config.toml
model = "contrastive audio-text model"
hop_length = 320
input = "log_mel"
encoder_widths = [128, 224, 384, 672]
text_encoder_mlp_ratio = 4
text_encoder_head_dim = 32
text_encoder_fused_qkv = false
steps = 5500
lr_schedule = "wsd"
Rows from block 5 of the audio encoder of a small contrastive audio-text model, named by matrix and row number. Rows with one number belong to one channel. Each number is 128 + 32 x the weight over its row's rms, rounded and kept within 0 to 255. All counts start at 0.
After each channel's rows are labels from the 100 clips, of 14976, where the channel reaches its highest value: "strongest on" is what is common among them. Only what is clearly more common there than usual is listed. The data: chords played on synthesised instruments.
# p10: first pointwise conv (encoder.blocks.5.p1.0.weight, 192x192x1x1), inputs 0-191
# p20: second pointwise conv (encoder.blocks.5.p2.0.weight, 192x192x1x1, transposed), outputs 0-191

p10.98 [ 76 139 180 111 124 130 152 153  76 150 178  88 111 120 135  85  85 114 150 139 180 103 148 141 120 148  54 131 124  73  96 148 141 175  92 121 145 131 164 176  89  54 197 131  86 102  89 137  93 152 115  99 161  60  81 132 124  81 114  84 119 105 136  90  83 121 143 166 133 162 149 122 118 135 134 100 126  96  76 129 130 125 117 115 139 132  40 122 181 117 111 142 163 210 102  81 166 123 203 153  39 116  65 111 144 108 120 109  68 132 186 113 166  62 126 154  62 133  75 128 159 188 129  95 132 162 108 172 151 137 146 107 169 142 121 119 158 128 139 134  94 101 141 148  87 143 138 124 124 154 137 142 105 129 107 125 140 134 132 110 153 141 133  94 108  94  71  98 101 125 195 103 141  92  98  73 106 135 175 120 127 120 135 119 191 112 115 116 148 123 118 104]
p20.98 [115 104  95 121 125  78 157 144 146 166 119 100 127 149 113 111  73 112 144  75 109 132  83 135 151 141 161 156 155 169 140 100 176 126  73 137 150 183 117 133 171 175 111 160 142 144 157 174 164 132 172 134  97  88 163 114 169 115 126 134 185 126 147 165 111  41 114  64 150 178  82 146 117 161 130 107 120 157 192 141 138 131 107 145  99 102 120 156 213 154 167 144 137 152 149  75 118 142 132 107 133 131 211 177 176  98 148 130 104  83 125 132 104 142 137 132 100 124 121  55 163 161 112  93 116 120 136 124 120 123 141  80 156 169 111 178 139 109 155  70  60 213 141 108  94 112 125 135 139 116  96 182  92 191 127 103 132 168 109 112 121 121  85 108 128 136 114 121  92 140 158 108 119 191 126 159 127 106 166  93  35 154 159 125  94 192 139  66 124 147 126 111]
strongest on: harpsichord-like

p10.182 [198 161 172 126 124 171 104 104 127 115  98 219 117 151 118 173 130 133 132  78 131 161  98  92 113 114 154  67  70 101 153 149 130 105 113 102  87 119  98 193 126 165 151 168 123 104 205 143  75 144 117 157  96 132  96 117 142 146 168 109  85 104 106 102  98 121 108 118 155 145 101  80 146 123  72 116 178 173 136 115 175  99  89 148 144 150  97 127 137 170 151 113  97 175 162  84 137 141  82 122  66 169 103  85  86 147 130 141  98  91 117 142 160 132 201 155 113 133 138 197 132 116  93  68 118  97  76  97  77 161  63 110 160 139 127 136 102 170 107 166 154 137 160 154 150 145 118 122 141 131 110 160 132 156 109 141 150 145 158 145 106 145 118 117  87 123  83 131  92 150 172  93 172 151 114 113 164 148 196 126  66 118  71 121 180  90  81 174 175 105 150 134]
p20.182 [148  81 127 100 166  77 120 158 218 171 119 199  89  91 175  77 143 127 123 100 134 150 134 104 106  94 156 139 143 143 127 148 103  93 146 120 151 158 115 143  88  97 184  99 123 172  95 128 115 109 127  72 101  70 135 115 119 144  59 150 107  47 106 124 125 165 132 175 155 113 138 105  67 126 129 112 144 153 145 109  72  91 105 139 119 105 113 153 162  90  97 152 129 143  86  63 172 122 133  85 155 148 116 134  78 156 147 196 110  93 107 119 121  71  89 135 124 126  98 117  89 130 125 123  99 172  60  54 142 149  69 135 118 197 178 133 152 136 124 139 115  71  85 149 134 118 114 162 113 148 101 119 134 144 121 131 115 124  96  90 138 139 159 196 108 158 179 149  94 109 163 152 133 133  45 159 122 187 136 100 130 152 150 115 108 108 132 136  70  80  68  97]
strongest on: arpeggio; vibraphone-like

p10.59 [153 177 173 117 115 186  80 140 119  98 101 147 179 115  89 133 107 125 118  82 117 113 140 105  79 109 140 127 137 124 128 149  81  83 132 127  80 105 164 155 104 149 122 131 135  94 150  62 163 125 112 134  90 131 141 125  78 136 149 167 161 135 103 113  80 123  67 146  90 116 153 115 139 174 114 113 158 112 120  50 147 152 157 109 132 179 118 181 123 149 128 104 123 127 204 148  97 139 129 178 141 112 140 121 122 152 175 144  78  90 214 125  80 142 134 109 114 125  93 173  63 221 189 136 189  96 195 107 141 104  95 144 126 124 150  98  85 148  97 108 132 113  66 131 220 145 125 148  73  85 127 110 144 157 130 134 176 121 123 107 193 133 161 156 195 102 174 140 100 163 150  81 137  67 154 166 126 146 133 115  80 119 127 135 105 130 115  95 174 132 132 104]
p20.59 [ 68 144 169 135  87 148 161 139 152 157  87 163 163 152 159 104 132 124 179 170 118 141 131 200 102 122 160 157 135 141 158 106 164 100 131 157 149  97 150 165 139 130  55 179 107 210 159  96 123 156 139 131 215 189 100 149 136 172  82 166 108  93 108  89 159 103 121 125 133 132 136 114 129 143 123 104 147 151 172 100 141  55 155 152 118 125 133  51 127 129 152 127 146 154  78 140 115 181 124 131 134 133  86 116 123 146  71 121 145 172  97 134  49 159  90  82 143  98 137 156 150 166 128 121 131  65 146 145 147 112 135 152 140 139 105 163 172 175 149 162 200  84 146 160 223 135 137 176 124 131 133 124 129  68 122  98 129 165 169 154 110  71 144 156 164 120 183 121 119 142 136  52 124 191 120 107 130 153 162 134 134 127 114 140 132  90  74 130 135 137 114 165]
strongest on: marimba-like; plucked string-like

p10.150 [ 85 103 141 109 139 137 178 133 152  84 160 143 157 158 144 103 129 255 108 164  83 121 109 101 139 127 101  80  85 139 125 140 177 115 132  86  86 119 107 208 136 139  83 154 163  92 116 109 114  81 130 109  78  87 123 185 133 123 129 174  47 154 144 138  92 110 136 118 172 122 158 112 134  72 136 143 108 138 110 131 113 122 154 155 133 162 108 137  95 114 163 180  67 136 137 140 126 139 140 143  92 122 129 112 125 163 105 126 137 135 147 207 126  71 172 111 149  99 140 111 174 107 151 146 131  27 138 115 111 104 111 112 105 131 100 105  95 139  98 180  67 103 145  89  76 179 105 148 146  40 126 126 111 186  89 139 118 109  92  98 125 150 152 102  98 163  90 204 147 147 120 145  89 136  86 113  95  92 107  92 124 171 131 113 124 112 135 139  77 143 156 137]
p20.150 [ 86 100 111  90 111 183 108 112 150 137 120 158 153 105 114 170 107 149 138  93 145 112  89  73 112  69 127 156 155  34  95 166 118 141 114 145 132 105  81 168 160 171  72  80 100  79  98 176 108 157 169 111 143 166 129 116 126 181 186  95  93 110 165 115 120 161 100 103 142 148 141 148 197 134 157  99 116 173 123 133 101 142 140 146 107 128  84 160 130 126 137 152 110 195 148 105 152  87 137 152 105  92 151 154 154 176 146 136  99 128  95 167 165 142 122 109 112 121 139 120 110  63 162 159 193 120  85  73 129 148 127 150 107 130 133 113 113 103  84 172 113 125 159 138 116 131 101 131 135 182 173 146 116  98 138  99 106  81 130 138 159 183 108 129 165 132 128 166 186 132 152 151  82 122 162 135  80 160 174 153  59 172 193  70 131 159  92  79 197 180 192 119]
strongest on: arpeggio; playing: arpeggio down; reverberation; text has "reverberant"

p10.44 [134 112 158 117 121 124  86 133 136 134 159 158 142 108 134 110 213  85 141 156 117 147 186  90  94 106  56 147  99 113 149 150 136 154 124 107 115 154 148 102 119 165 120 190 158 167 129  85 221 102  70 132 103 145 103 158 151  80 150 151 169 147  85 134 108 100 127 105 121 123 135 144 138 195 146 166 132 102 141  95  78 123 138 135  74  92 157 113 100 127  94  81 110 135 166 108  81 157 141  80 123 151 100  92 115 150 160 153  93  82  70 187 125 146  93 130 154 191 118 218 140 174 133 133 119  94 172 140 131 123 103 148 121 118 161 166 108 180 125 182 129 157 189 121  94  90 156 112 122 161 101 106 153 112 115 144 178 148 113  64 133  52 133  66 133  96 154 114  99 185 144 154 148 119 111 141 146 163 165 148 164 155 107 117  88 134 103  94 186 199 143 104]
p20.44 [165  98 116 146 115 131 145 152 129 174 154 144 167 151 176  91 116  51 123  73 138 116 111 106 160 134 143 120 101 198 129 113 111  61  88 116 132 121 133 107 123 158  99 193 124 115 153 143 171  44  91  60 119  96 106 108 137  54 116 163 179 126  96 181 157 196 109 113 112 113 102 166 130 166 183 172 170 142 145 122 106 137 114 113 124 130 121 137  81 142 138  74 101 108  72 135 183 125  84 143 121 168 151 120 140 152  77  91 151 158  84 115 151 118 125  95 159  83  74  98 125  74 120 115 143 115 141 149 104 114  94 148 107 106 131 116 141  92 101 143 106 138 158 194 117  84 139 121 143 110 211 105 165  95 171 116 127 131 135 107 168 169 124 175 132  65  95 172 103 148 128 108 162 120 162 137 146 139 116 189 148  98 136 164  80  73  87 152  85 195 101  97]
strongest on: marimba-like

p10.128 [111 149  83 111 181 187 127 147  82  65 115 116 223  70  98 118 115  83 104 157 117 117  65 137 147 188 129 133  74 115 133 115 110 174 116 122  97 118  94 129 131  85 100 160 151 106  77 106 146 201  89  94  76 151 144 122 157 118 118 137 184  96 120 135 150 160 141 113 133 163 110 127 163  99 126 105  40 164 124 101 141 103 102 125 128 123 111 112 149 143 116 105  89 111  89 121 120 120 124 120 113 147 103 129  57 126  50 137  96 116 233 147 178 171 123 148 129 179 184 121 169 103  94 129 124 111 138 126 110  92 141 123 153 129 132 136 108 181 212 132 167 115 141 160 209 114 146 129 128 117  99  97 141 139 183  76 111 115 143  93 167 126 150 123  91 147  84 132 142 134 139 110 170 125  73  68 150 137  95 173 162 133 146 108  83 120 173 155 106  97 152 132]
p20.128 [125  63 132 152 132 143 111 137 130  97 141 133 145  51 104  73 152 131  90 116 168 156 101  94 107  97 158 153 155 138 112 121 118 119 142  98 153 120 154 134 179 141 140 142 129 178 117 153 122 158  95 106  62 102  86 111 118 184  85 103  85  90 128 104 142  94 154 118 200 123 128 126 126  77 157 125 144 105 130 153 145 181 133 107 104 149 159 167 115 177 157  70 135 141 116 116  90 110 138 137 157 109 163 164 150  97 162 162 103 137 117 159  64 176  97  78 176 126  81 166 156 157 140  53 155 124 158 152 193 115 160 176 113 116 229 152  42 125 123 209  99 124 133 144 123 181  49 124 124 174 112 118  95 134 102 171 146 156 102 198  81 134 134  95 134 145 139 128 100 125 141 119 157  89 140 117 114  64 140 140 157 177 183 118  95 120 136 160 161  94 125 125]
strongest on: saw pad; string section-like

p10.132 [102 119 152 103 162  99 107  78 149 152  83 189 124 129  87 149 158  93 142 138 141 157 114 131  81 105 111 111 111 118  89 147 155 143 164 111 178 124 142 148 108  78  95  86 114 117  90  81 100 110 157 109 144 144  69 141 108 153 152 102 151 103 128  91 139 187 124 133 100 158 124 203 131 162 142 126 126 152 129 110 202  87 141  93 130 141 106 153 223 170 101 193 159 174 119 171  47 133 119 105 107 105 110 122 136 102 181 158 125 145  91 103 137 136 108 118 102  75 114 189 132 115 112 111 104 127 113  78 233 110 109 120 155 192 137  73 180 135 167 148 146 130 114 168 111 159 110 164 151 108 118 185 144 131 106 118  99 162 151 186  91 159 109 133  87 100 156 135  77 100 177 143 207 133 107 124 124 126 126  98  76 146 120 137 133  99  85 113 102 129  46 120]
p20.132 [102 192 107 172 171 106 148 154 108 169 138 131 118 171 170 131 123 188 123  82  72 126 153 109  98 120 159 181 175 100 113 111  94  65  41 104  87 158 206  96  97 114 120 133 132 121 156 124 186 140 178 167 171  97 147 143 170 151 165 124  83  92 146 148 108  68 119 169 109  73 123 143 125 102  99 149 101 114 108 116  79 152 152 110 150 154 169 130 129  81 126 143 127  97 120 155 107 141 177  90 124 130 205  88 146 148 103 137  71  87 144 151  69 111  46  92  85 126 155  82 128 105  91 117 104 162  95 128  82 130  97 131 116 160 137 107 133 127 139  91 155  66 122 145  63 115 141 135 103 110 134 128  92 145 177 118 181 178 137 155 133 151 183 161 106  99 153 104 151 125 182 137 117 142 158 193 145  87 122 156 143 101 124 140 109 154 138  52 142 145 127 128]
strongest on: string section-like

p10.52 [147  74 171 170 102 136 144 171 127 169 169 104  43 109 123 132 100 136 161 140  94 131 158 134 138 130  92 114 193 124 152 142 118 136  66 161 198  97 123 114 152 124 101 114 167  97  87 148 100 100 112 121 120 147 117 115  83 104  92 163  83  64 101  88  85  97 138  95  77 131 127 113 191 130 137 135  79 140 130 152 143 190 134 119 101  88 101 102  94 130 111  80 168 118 102 158 125 119 130 167 153 170  81 120 123 146  96 196 124 107 118 160  67 140 137 126 164  76 153 138 171  70 149 158 107 125 147 107  82 160  88 130 160  80 134  70  83  71  99 114 104 162 182  79 133  93 143 146 111 127 136  86 147 145 186 133 136 107 158 138 101 122 165 135 139 208 175 196 132 126 121 137 119 118 117 100  78 140 110 219 114 191 129 110 120  98 115 107  95 131  91 150]
p20.52 [165 102  95 144 138 167  99 128 183  94 178 117 102 146  67 159 210 114 134  99 156 124 151 155 183 150  85 124 121 115  96 119 128 126 125 120 149  84  98 125 136 146 163 146 132 136 126 124 164 229 138  85 127 109 111 160 196  71  85 174 130 154  69 129 121 141 197 131 131 137 204  78 121 152 175 130 175 124 187 179 123 149 129 154  64 136 162 126 140 135  98 141 164 133 146 125 132 100  81 132 129 149 142 101  88 170 163 167 144 153 156 140 102  95  87 142 182 116 140 114 132 168 127  89 105  49 127  95 124 107 114  97 119 162  91  85  38 107 166 102 149  73 132 135 123 157 185 113 144 157 119 164 130 136 124 141 102 141 142 107 101  90 116 122 125 106  98 173 114 119  85 187 136  88 137 173  87 126 143  66 108  99  81 119 105 132 155 162  88 102 143  74]
strongest on: arpeggio; plucked string-like

p10.157 [128 125 131  59 106 221 125 137  79 138 114 134 156 115 115 143 136 120 105 149 129 152  72  98 157 140  46 120 130  93 200 114  99 142 141  74 111 118 135 133 104 167 144 182 117 110 128 179 138 145 131  92  47 210  81 127  99 160  85 121 145 107 102 119  58 124 110 121 111 113 138 108 125 122 181 150  70 126 132 111 129 184 136 132 125 122  44 108 120  98 127 175  80 127 172 133  60 185  88 105 122 207 139 146 139 160  87 168 116 107  78 108 192  98 104  71  96 105 162 126 190 146 178 103 119  96 162 127 157  97  80  92 117  86 122 121 167 162  94  88 126  97 165 145 113  87 146 157 130 129 140 149 150 103 109 102 181 156  98 164 130 107 118 131 126 151  90 133 141 146 125 166 118 162 168 108 166 127 184  96 140 145 123 170 141 123 118 137  91 165 109 138]
p20.157 [118  99 133 199 104 126 119 108  34  98 137 138 143 158  93 116 170 132 119 158 150 112 101 102 132 139 112 151  87 149 154 180 116 111 131  99  89 180 105 123 100 123 152 197 120 141  69 161 114 156 162 119 123 136 159 146 108 111 138 162 141 150  98 136 185  88 161  61 133 124 135 123  79 142 151  94  97 125 173 137 101 128 157  51 113  98 154 125  78 172 120  70  69 141  91 106  58 174  93 123 185 142 142 108 108 125 134 137 201 161 144 161  95 174 184  75 153 117 104 105 160 167 127 123 146 128 124 102 133  76 110 175 162 145 127  92 134 197 165  93 130  56 104 106 155 132 124 134 149 145 106 101 144 116 158 132 138 173 146  88  91 109 171  78 105 188  75 127 143 161 148 139 142  72 164 112 105 171 175 102  67  91 171 113 152 145 119 130 105 101 116 167]
strongest on: marimba-like

p10.155 [142 109 156 154  48 126 134 159 157 100 138 107 131 105 122 145 187  89 120  68 118 134 108 109 162 160 160 158 141 123 103 110  75 119 214 165 155 110 150 100 145 151 115 132 140 143 107 140  85 141 159  96 118  89 143 124  97 211 110 108  91 138  92 167 140 149 145 105 168 182  42 125 152 145 146  96 148 117 104  99 119 104 100  85 180 119  84 175 128 160 159 195 168 147 131 131  97 143 130 112  65 122  93 163 107 162 156 132 133 133 160 142 227 137  98 142  95  97  73 156 181 127 112 105 119 108  72 107 167 147 123 110 141 113 166 174 174 131 178 146 162 132 134 129 146 141 110 102 125  64 149 142 148  93  93 152 120 133 159 171 106 162 158  96 105  98  86  84 151 153 145 126 233 146 129 135  99  83 117 115 163 184 189 144 130 168  92 141 124 123  83 133]
p20.155 [ 87 226 132  94 141  36  61 134 114 159 143 160 134 174 150 137  72 149 149  85 101 129 166 107 102  64 164 147  78 135 154 153 115 132 106 178 119 141 132 164 125 164 112  86 154  96  26 114 165 150 172 142 140 151 110 109  83 149 143 134 139 102 110 115 112 123 154 120  62 163 118 130 123  94 117  97 168 132 124 148 163 141 139 140 200 117 148 131 156 156 171 135  66 141 126 157 200 148 134 145 115 139 129 120 146  83 122 193 184 144 104 154 135 161  97 129 109  94 100  95  93 124  93 158 112 132 119  99 123 132 144 175 188  73 176 131 135 113  87 120 108 130 113 174  93  77 172 113 126 175 142 135 132 134 129 106 141  76 149  91 151  87 128 194 127 160 119 109  80 125 135 155 137 144 156 157  70 134  79 150 157  98  56  99 172 130 148  86  95 125 116 156]
strongest on: string section-like; saw pad

p10.170 [130 112 162  95 161 170  88 119 100 116  95 104  79 129 103 128 127 106 113 159 162 128 139 134 125 127 176 140 114 152 180 169  99  72 167 117 136 135 203 157 120 138 143 126 215 140 224 138  86  60 114 110 129  98 115 124 189 138 115 149 176  97 147 169 140  79  89 126  81 147 148 145 117 134 124 132 170 129 165 173 152 135 121 154 161 153 229 176  93 131 129 146 162  83 123 102  89 143 117 143 106 107  78 166 110 106 175 124 192 178 127 150  87 141 112 158 134 139 129 148  55 171  88  90 140 128 119 122 111 176  51 134 103 144 161 179 116 130  78  98 172 105 161 124 114 133 121 128 147 158  80 126 106 118 126  99 134 119 183  98  72  95  73 151 130 114  91  77 140  94 147 115 121  56 161  99  97  78 144 103 140 113  86 143  98 118 133 139 153 105 137 167]
p20.170 [135 135 157 131 118 158  84 106 100 151 174 106 123 119 135 111  94 132  94 151 119 150 157  72  88 135  86 122 116 127 136  99 123  70 177  43 113 115  98 182 143 176 152 119 120 147 112 113 153 112 134 151  81 104 185 123 131 106 119 128  93 147 120 176 162  93 205  79 110 150 153 149 171 139  74 102 126  65 118  72 140 144 135  86 133 125 142 107  33  74 144  91  96  80 160 117 129  79 155 127  87 105 146 148  71 126 143 131 131 121  49 105 161 123  96  91 130  95 151 182 121  71 231  79 142  21 168 154 146 136 137 122 139 129 100 158  75 135 132 166 104 166 149 131 161 130 113 149 132 163 175 153 156 177 147 139 152  83 129 153  96 144  74 118 149 106 129 139 138 117 161 103  98 153 131 108 141 118 126 116 151  95 102 134 140 111 106 109 105 112 205 145]
strongest on: saw pad; text has "string"

p10.56 [129 136 138 135 121  86 134 154  78 124 166 163 110 151  84 145  82 120 151  83  89 123 116 141 154 103 127 138 143 137 173 105 148 204 159 109 116 159 174 109 102 146 179 100 228  89 123 146  79 137 108 140 196 116 119 149 137 131 198 148  81 125  91 102 144 174 106 153 132 111 105 163 145 194 134 152 108 109 126 122 106 160 108 106 146 148 144 106 131 123 134 181 131 148 164  96  82 155 186  67  65 114 124 147 152 106 195 158 168 175 217 180  62 113  93 160 191 140  89 176  51 122  70 176  98 156  85 157 114 119 151 113  90 154 143 171 137  93 126 108 169 114  99 140 114 149 137 132 114 116 108 110 115 127 145 119 127 166 191 171 108 166 121 159 117 141 101 146 169 108 154  75 164 107  75  88 112 118 112 107 133 108 158 167 109  93 115 145 129 122 158 141]
p20.56 [160 158 109 140 185 121 173 147 128 102 162 121 135 128 163 147 100 128  60  61  94 106 148 183 150 116  84 159 164  67 155  93 105  74 109 113 116  97 105 101  52 140 159  93 131 165 136 166 181 144 126 143 161 162 157 129 104 141  91 109 154 170 132 143 100  79  90 145  98 145 186  98 110 174 169 112 128 106 102 156 121 123 166 145  89 143 153 176  99 151 114  97 101 151 115 181 135 114 106 139 129 122  81 145 139 150 169  70 149 142 120 151  94 163 183 142 122 113 201  72 174 210  49 112  99 153 152 136 139 125 150 177 100 187 114  65 169 147 113 127  99 143  98 125 195 109 127 107 153 147 143 137 161 147 119 156 132 151 148 133  89 108 179 126 100 131 122 200 139  81 103 169 174 151 149  80  90  90 116  89 168 143 156 137 150 122 144 169 168 139  93 125]
strongest on: string section-like; plucked string-like

p10.133 [ 88  84 166  91 118 108  81 166 124 138 124 109 120 145  52 134 193  91  91 207 110 109 151  66 140 110 153 105 166 150 178 137 133 107 114  84 181 113 165  83 155 214  85 107 152  99 182 108 144  70  81  58  83 128 185 133 140 157  76 156 155 112 117 116  83 104 107 168 152 133 166 173 149 154 122 111 123 116 165  67 152 103 133 135 159 110 118 186  80 175 108 116 131 105 151 150 160 155 176 151 129 190 168  86 173 127 122  77 132 129 114 105  98 168 120 158 227  99 147  77  89 106 195 130 106 118 157 123 123 110  98 151 101 147 156 109 127 134 132 166 110 140 139 157 148 172 153 128 188 134 129 128 112 119  90 144 167 123  85 111 120 160 179 113  99 141 143 125 129 139 138 126 127  83 111 164 114 137 151 149  81 100 112 145 107  91 131 173 104 157 115 154]
p20.133 [109 114 177  84 125 136 189 152 117 147 146 133 214 157 141  73 142 102  99  89  62 127 133  95 130  76 149 144 134 182 132 166 106 157  76 134 157 139 149  79 168 104 130 119 112 183 141 148 105 142 138  68  92 133 191 124 105 126 112 141  99 127 165 113 131 176 145 195 117 161  55 202 164 132 134 166 129 123 152  80 122 168 165 147 155 122 138 123 128 170 127 130  93 126 160  98 117 149 133 122  93 120 129 167  90 139 156  85 131 109  88  99 139  87 138 105 115 147 135 123 179 144 176  92 136 141 111 138 122  87 162 110  77 131  73 123 129 137 134 125 215 161 113  71 119 114  72 182 130 156  28  82 110 103 117 174 146 147 109 131 129 129 128 140  72 147 134 101 148 118 110  96 195 142 149 193 116  41 153 109 128 134 134 120 150  96 121  84 121  96 107 182]
strongest on: saw pad

p10.85 [113  60 118  96 109 132 118 136 106 114  98  89 151 156  87 144 161 134 150 147  97 138 186 126 139 121 144 144 115  77 157 153 110 111  65 140 158 139 157  62 153 132 118 179 172 151 237 109 129 113 120 110  66 140  76 141 185 113 169 125 128 121  98 167 168 131 101 122 175 139 106 167 156 101 189 103 132 161  94 134 184 146 153 115  92 119 153 135 126  94 112  73 106  98 160 117 119  98  85  82 125 151 173 107 153 117 122 150 162  86 113 139 121 219 155 134 187 123 192 110 111 173 122 111 111 132 152  86 114 154 165 154 138 114  91 203 187 150 146  64 116 133 105 131 105  91 166  89 108 174 111 113 170 122 131 135 128  92 161 120 181 128 123 116 172 158  85 139 105 125  83  93 108 106  91 156 108 114 135 160 135 122 163 127 129 108  22 165 169 104 134  93]
p20.85 [166  99 119 126  98  90 106 110 122 104 134 109 117  67 115 108 146 107 144  97  84 121 105 153  85 127 113 162  75 140 180 126 140 160  95 150 136 136  79 111 129 140 210 184 127 123 101 173 142 129 141 101 141 174 150 179 127 125  65 138 123  86 136 167  90  81 141 116 109 210 157 180 121  99 156 145 144 127 115 113 134 105 121 137 108 115 117 147 220 121 148 116 181 123 111 134 144 144  86 131 156  68 227 181 129  99 230 116 101 103 117  77  48  99 122 171 109 124 124 111  89  94 149 150 127 114 106 147 146 109 132 178 134 154 183 125 109 141 117 142 139 113  62 137 116 124 159 150 167 155 174  98  80 132 160 166  88  65 160 164 101 118 141 161  85 120 150 134 113 145 146 140  90  94 155 127 145  83 145  71 128  63 139 144 124 127 153 135 135  62  85 150]
strongest on: saw pad

p10.51 [116 161 171  97 184  72 123 128 137 124 135 188 135 116 160  96 151 117 142 119 100 155 159 121 114 106 153 105 139 150 137 159  82 114 152  89 123 118 117 158  97 172 151  80 112 117 127 154 191  80 117 128 106 143 190 145 106 116 155 111 144 137 125 129 155 110 110 193  89 105 127 156 154 134  16  94 106  90  83 167 103  79 144 118 102 155 117 115 152 142 165 134  79 174  97 170 123 153 135  85 137 118  98 134 120  83 127  96 131  91  86  96 128 155  94  97  65 132 134  97 139 129 117  96  87 115 148  98 144 141  66 133 170 117 150 196  79 156 150 159 134 127  95 168 117 119 180 129  68 141 203 144  92 152 117  91 134  99 143 149  52  62 143  47 104 141 160  99 165 138 123  87 160  84 138 163  94  80 125 156 140 184 151  93 176 160  91 134 141  95  76 101]
p20.51 [158 107 134  74 168 142 197  72 131 155 133 131 161 161 119 124 142 133 173 141  79 107 162 116 150 126 100 177  96 111  52 135 111 115 145 161 107  58 112 172  75 146 142  95 122  98  84 133 101 165 109 119 134 109 142 143 115 173 106 130 129  99  76 130 125 179  71 128  81 100 184 118 114 101  97 127  73 130 125 166 111 106 146 134 150 184  60 120  67 155 152 168  85  89  77 135 158  80  96  94 169 141 129 120 159 187  90 110 169 130  89  99 123 157 151 139  91  69  89 133  94 128 118  95 127 160 115 119 130 174 154  92 152 100 146 122 149 112 161 122 165 139 161 117 152 130  80 103 167  74 129 109  83 143 177 111  85 124  93 160 144  79 104 153 164 156 136 175  97  85  62 114 114 157 133 146 172 157  83 179 113 114 183 110 175 125 117 119  99 135  90 208]
strongest on: saw pad; string section-like

p10.11 [130 113 149 168  92 161 138 171 118 151  75 100 163 168 160 168 152 189 131  87 140 116 145  83 141 113 202 157  99 109 145 125  70 114 145 115 135 137 156 255 165 146 122 127 121 120 121 158 166 119 129 167 201 148 167 128 145 178 127 177 153 167  81 184 118  81  47 106 139 142 138  71  95 129 160 110 121 121 144 116 193 147 148 115  78 158 112  96 156 107  99  90 148 130  95 140 108 139 105 162 129 160 119 100 136 134 116 180 114  95 110 181 101 169 150 171 100 168 110 109 137 156 201 154 141 134 113 110  96  90 156 109 118 142 161 146 122 138 127 145 115 104 194 155 132 129 135 126 162 116 149 120 155 207 133 120 128 152  85 141 156 120 163 160 179 110 115 111 221  73 156 129 140 105 146 114 156  82 129 148 142 171 140 135 169 152 123 112 132  49 137 163]
p20.11 [191 155 169 110 219 141 144 144 127 108 103 197  80 153  96 146 138 142 101 100 108 125 142 150  98  66 142 129  71 154  58 137 136 116 128 142 134 161 154 143 130  90 190 186 110 143 144 132 146 133 179 108  66  73 140 163 127  95 117 139 127 117 124 102 157 143  82 133 145 118 131 145  94 140 163 160 127 132 161 120 133 144 105 109  98 133 167 165  56 105 249  97 153 199 123 142 124 103 188 121 152 182 144 132 148 116 153 132  94  94 102 107 183 149 119 164 112 174 141 107  93 155 121 104 148 121 127 107 126 124 148 187 128 107  95  54 136 103 145 131 115 125 125 103  84  53 155 159 170 189 132 168 136 147 133 110 120 124  92 123 148 185 148  94 140 187 167 154 171 122 118 112  83 128 137 139 153 122 136 100 105 117 187 112  86 132 173 175 125 125  96  66]
strongest on: arpeggio; playing: arpeggio up

p10.101 [150 131 158  91 124 122 110 130 162  89 133 176 116 118 120 100 116 123 176 120 236 100 111  84 134 165 118 121 179 132 104 133  83 116 163 121 170 127 145 184 146 124 175 140  76 115 152 114 197  58  61 115 139 141 125 167 123  99 144 110  56 115 106  88 135  92 114  57 138  83 186 134 151 134 184  80 139 106 107  87 117 122  97 161 115 142  99 131 153 106 221 137 106 112 146 162 138 125 188  37  95 120 139 122 116 102 152 178 143 154  70 155  85 151 114 119 130  96 124 172 184 183 161  99 150 124  69 114 171  69 120 135 132 123 141 140 119 105 132 153 153 118  64  94 148 155  76 169 112 162 143 131 128  96 116 102 139 129  86  81 176 164 117  90 121 120 111 107 104  65  95 122 125 165 102 131 142 141 170 162 123 151 128 155 149 107 134  96 110  99 166 150]
p20.101 [ 94 118  83 147  88 113  85  88 140 144 114  90 153 111  86 124 197  98 135 155 145 150 109 111  98 156 100 147  93 131  79 125 160 148 154 117 139 143 150  70 145 157 170 165 160 132 127 131  71 121 116 147  87 130 200 130 111  55 192 157 111 105 255 147  99  71 121 152 120  68 130  89 155 122 112 109  70 110 124 185  87 144 153 131  98 110  69 159  57  88 185 132 116 145 139 149 136  94 151 166 108  93 127  93 130 131 167 131 116 173 104 127  75 125  80 156 141 162 114 127 111 172 148 116  59 114 114 121 114 190 118 133 109 192  89 139 156 102 149 110 110 129 117  37  96 136 120 175 110 117 131  83 141 148 108 114 123 146 159 145  98 126 117 167 115 127 118 114 141 136  85 122 209 183 132 165 100 152 132 136 115 112  71 127 128 110 133 120 132 159 152 143]
strongest on: harpsichord-like; clipping; text has "clipped"